Weights of a small image classifier.
Training: soap at rate 0.0033, 4500 steps, batches of 64, held-out accuracy 98%.
Rows from block 8 of a small image classifier, named by matrix and row number. Rows with one number belong to one channel. Each number is 128 + 32 x the weight over its row's rms, rounded and kept within 0 to 255. All counts start at 0. Numbers have three digits each.
After each channel's rows are labels from the 100 images, of 14976, where the channel reaches its highest value: "top examples" is what is common among them; "patch colour" is the nearest of a few named colours to the mean colour under the peak. Only what is clearly more common there than usual is listed. The data: gratings and oriented noise at many angles and scales.
# r30: branch 2 reduce pointwise conv (model.blocks.8.r3.0.weight, 68x272x1x1), inputs 0-90
# b30: branch 2 3x3 conv (model.blocks.8.b3.0.weight, 102x68x3x3, transposed, each kernel summed), outputs 0-101

r30.56:145131121121103123148054159160112143189113170105100091104116115058128115173145109199128098143107101176166079114145104098132177098062141170140107150141070155118146173119121109099159152082147088151088083084097055142127140083105083127066135096145151120141144077113158135060127
b30.56:151113117147093135144145133146171089177103151121139151158155200113131093158173158140161126130158096133091178192126169155119062136134098110183146132169138186113105119067084148057112158154120150173122147126176120149120083177100121165100157137123073163170159118094112136108147141184072112157088165124100188163
top examples: coloured; dashes
patch colour: green

r30.40:149137092122092071149097119099211182145133086112151130151177130112115138153158130137125076126133152158099130119138144090145123180118156163112149101126116137148112124111091152047134110138098118127098143081169146145122109109074117097119139132080111130102128149137096099197094
b30.40:112069105163119128103178131115207114159145111092144118131071096106117121121118089152106133124126089122100137145128092057159121132125071105131123133061154112118156105194160079113083114141148093138103086100127169111118152169084094099161122104114101170128076060155146137149179115071160163095085128109123078210
top examples: stripes at 15 degrees; windowed patch; very coarse
patch colour: grey

r30.8:119175100111088115155132131147180145111148085151115092122149136152198135116102109123079182106133172118149087111128126092112087144120131113113120119129110088137092095169109162085151118194134116099137119112117196178128151117156161158108109116092088133144159110112068118137109
b30.8:142128140133177128148123120129147107132121059145143111102113133103073080137121105150195147109082105184125099145119074110154114117138103161080161105087097069142088148098102094112167113150152069049121206142085124155069116102162130092090097199120103100110118087082108131142159078146083160099157142090157136119
top examples: very coarse; dashes; angle: stripes at 30 degrees
patch colour: pink

r30.36:141137151125118145106102122118104121105128176125143104065119114154113147171126106140185178131057120134138094141107093112189084082151116147122145162181204133136128148107144119114122138130148116183124171162141112136235127136210122141098224124094132169100126094140087071153144
b30.36:114149132111131171155144130100131129099097111191087154121128177170145153120153108112065124108149119102147099161070131085103090147138144107138169166166054097174080110103102152148114125085091146175112149076063110090142149171114114140156135093095103089092106116124156071115085130134165112183126021119096112093
top examples: coloured; dashes; stripes at 120 degrees
patch colour: green

r30.15:114135131133130144126086068113128159150082078097178131171083158131136168164145097151112121131139119116109158147095144133108082092129155081094152131110085170141148176145106129114179107156147133128122121135142153073175122149153208185102117143131127082217127140135152103182074
b30.15:088105105129134134130150146164103075155128100172064101116084138146122113091111104131101106088084164134091107109148159122095057120134095072102138145101156128140107165122095112126155108097119126050106101109123115119051166098090200101130147056156134158162140107072119102099111050145090108123045116120106093126
top examples: stripes at 15 degrees; very coarse
patch colour: pink; white

r30.6:161130144133199139130122099113126137122081140151104160195191197110176148162070109134088212130156212092130134099111161120090061111133106184165090147096102079116118142145177171134130162136143137108157137143125150120106106169152182139107108074160074129112082098176119123125131
b30.6:095093127081121098114056149157145172057156115174125155107155117123090114136118095124053140105142116109099145151125150074078137083142185079079093120109142110090132113152111147176071164142152117073130094062114105101112173129100089108122149107112141164174157114047131123109133138085155178095134086160107110087
top examples: dashes; very coarse; stripes at 15 degrees
patch colour: pink

r30.54:095138065100180112127163108127182128159093128094153162152125113135148153132138136094131137122084154093145096109116166114089105085133129142134142139142115148153095127170082177171130130150109179078109079201146084165128128081080119131117129149111116123085100072146159128109176
b30.54:168141153090172162062097175093118121177135157075205147097138168159112092148176147163100101122160113112113120153110128126099142069108143109104120070030146187132163141162141143153143104143098121104125104068098159142130174062091115086102184154096141116167127124134121109147138123093088099122140108180168109127
top examples: dashes; stripes at 135 degrees
patch colour: pink

r30.47:140177116143119101126160132083103167115172136148141138140097117136122109149153172198153094125176064190150130131127069172242115094090137133139183095107074124067105115072114125107164164074135134148147137148096140186061161119058103040109165202143125081157125106132113083084152
b30.47:088139118089120119096140106124144172170184091144129159151090096118150195149104139122151169120141073093145119146093120140142073105090070120098104141135146108161133015157153099085134132069095073116108101152146156099143074084084128160164153134080138124138105101172116124090052116149120134052127128109107143101
top examples: very coarse; dashes; stripes at 165 degrees
patch colour: brown

r30.33:137141126116147115133127110123151136113078112132127164135117165118176115153109119086144163135131214101119104160122150121126129079133150077129134117105062170052175097158144153144131128134165122136122154149130121145110151138063148156163093075135102130089095083115110105108137
b30.33:131095071075126129105085122102115149118165129088118120158058098151079119114108100159088160101098116077115099174074117104035125104130091126128143129071168148155132184151143143139127097122087113074070129161082141080138181111110154093154115147108150168080105183103112081097090094148169152165172135155122127128
top examples: stripes at 15 degrees; windowed patch
patch colour: pink

r30.4:120137081115159105132162122131083168132111131144160131131096123116121126181143081080103148156108179110142108109102107115135151082102130131191098126115169127128157111084156142213108098148087148127117121138162099049150100082118144157119174083088102079193158115063093112094125
b30.4:152114089124156092157152135095172119151078153139095129155123115120114172140114085100178161126075078079122172157078066079086123122127118103136015148134167117084113146158092152112134191142188132155154141126111135094066126109117160176156118092092162090156116136106102171148157144146086146089159116114183133145
top examples: very coarse; stripes at 45 degrees; stripes at 105 degrees
patch colour: white

r30.59:184149091118145089106079103098143131092129155115090143133143184103172128126050101097132159161100134099103152126135172169118101123140162182126144143144151175136183056118126126143116110153113101120102144167158187152183140163139169170133114126161137109155078107095152087133137
b30.59:166090071101112099132085116119126092091157100066126097094122174072070103119114121088069133115131127166128128131131130122114114137141083081118191130143097133081148105194119137120131094135110157078066071097084121106152185087125153139098144110170136139149148094089108106071112125120161078079054073111141140089
top examples: stripes at 15 degrees; stripes at 165 degrees; dashes
patch colour: pink

r30.9:111159188152146184127146122100138205139123116107120127153149140103133118168192079155109125139131077214142146126093171125105101141076132129106126100153108089090160136108096069123219101113167123105122141071068031130142156114167139064099172080126167150141081070206133121136189
b30.9:103071103191196167151144153132077109141148142134105127099105121177084122124169117161116177120159079048088119174111128168149045106134138096063099122149137152127147113088124095084072159150106161072126137131165113128150134153102147146189072097180134139106133121133112124120071140108120171132129094125081152173
top examples: coloured; dashes; stripes at 120 degrees; angle: stripes at 135 degrees
patch colour: green

r30.44:101084179068092146103142109131123136152139148097131087113108122174148066141107106145121120135176152091129124107113100149124142139139064169085122127153147102155159135138155140138128136185149157187119099078106138082103148108137165200180054114134163138145108140094143171085101
b30.44:100089067155122114130162142143091077118179114119136144148131101167088130144134100090138105119140093120162121092119222091135097114172162089095069163131098138105101094145126117104118102069131122078140066111148126109140091048093168190121131152115137114113164107050137173126126173159141094133111153092132134047
top examples: stripes at 15 degrees; sawtooth grating; dashes
patch colour: white

r30.48:108095137098151125100123127088210125089128144143153132135143137093142219145085099086149160168156109095126179120160138118104099139141115164125109097120106113169101102171166113209173130154130115073134138155133108129140126181107185098107136137105139129101172156082113101173133
b30.48:076146094127146100151155192155136108133061064162178156106108131156176091131097107111067169091094157117126164135136127100080178152065116156163140116110080128126125149133099121180149110104151136148124079091142206110068096105174092088132107128130111142191085163137110117117183118178151105164156111118119080123
top examples: stripes at 15 degrees; very coarse; dashes
patch colour: pink

r30.5:102122172117143148119111139093137149150128136146138117132200129091111104171143126162105122167124129146155119102075111114151057105124106139148124119125144118140136143144135077082172159114097119147113092138075139079122095111090137111136055158125166104130100116096140072113149
b30.5:098161156084125048138128141099176145151100110163052156151111118124138090138147154139158123115156138123161118128141143108150095103105229130116181127206141110180166149084144144108144136148149137084109167181146148137145139107096154148185154133135184132208148107127091133144123167094183059119116161115083120102
top examples: stripes at 15 degrees; sawtooth grating; dashes
patch colour: brown

r30.51:121129145142147159093035121161156129156066085154145157118222152070174168137057151091083186145106142108114131137112171078070110097124151103171133148125120113142141107164125170127121144175124112121129135144157137119126096141105125153136142091145112111165119045136165126131127
b30.51:112112119110126089161135104141118103061086119146132119104132116114129119169128162122052130128092161130108128128108145106133093152104164068068169138135128091203143182153126147158093133172159029070090086086120128163134145196139128130107106077129144113121153099104151131147120098147118111165144073075086052087
top examples: very coarse; windowed patch
patch colour: pink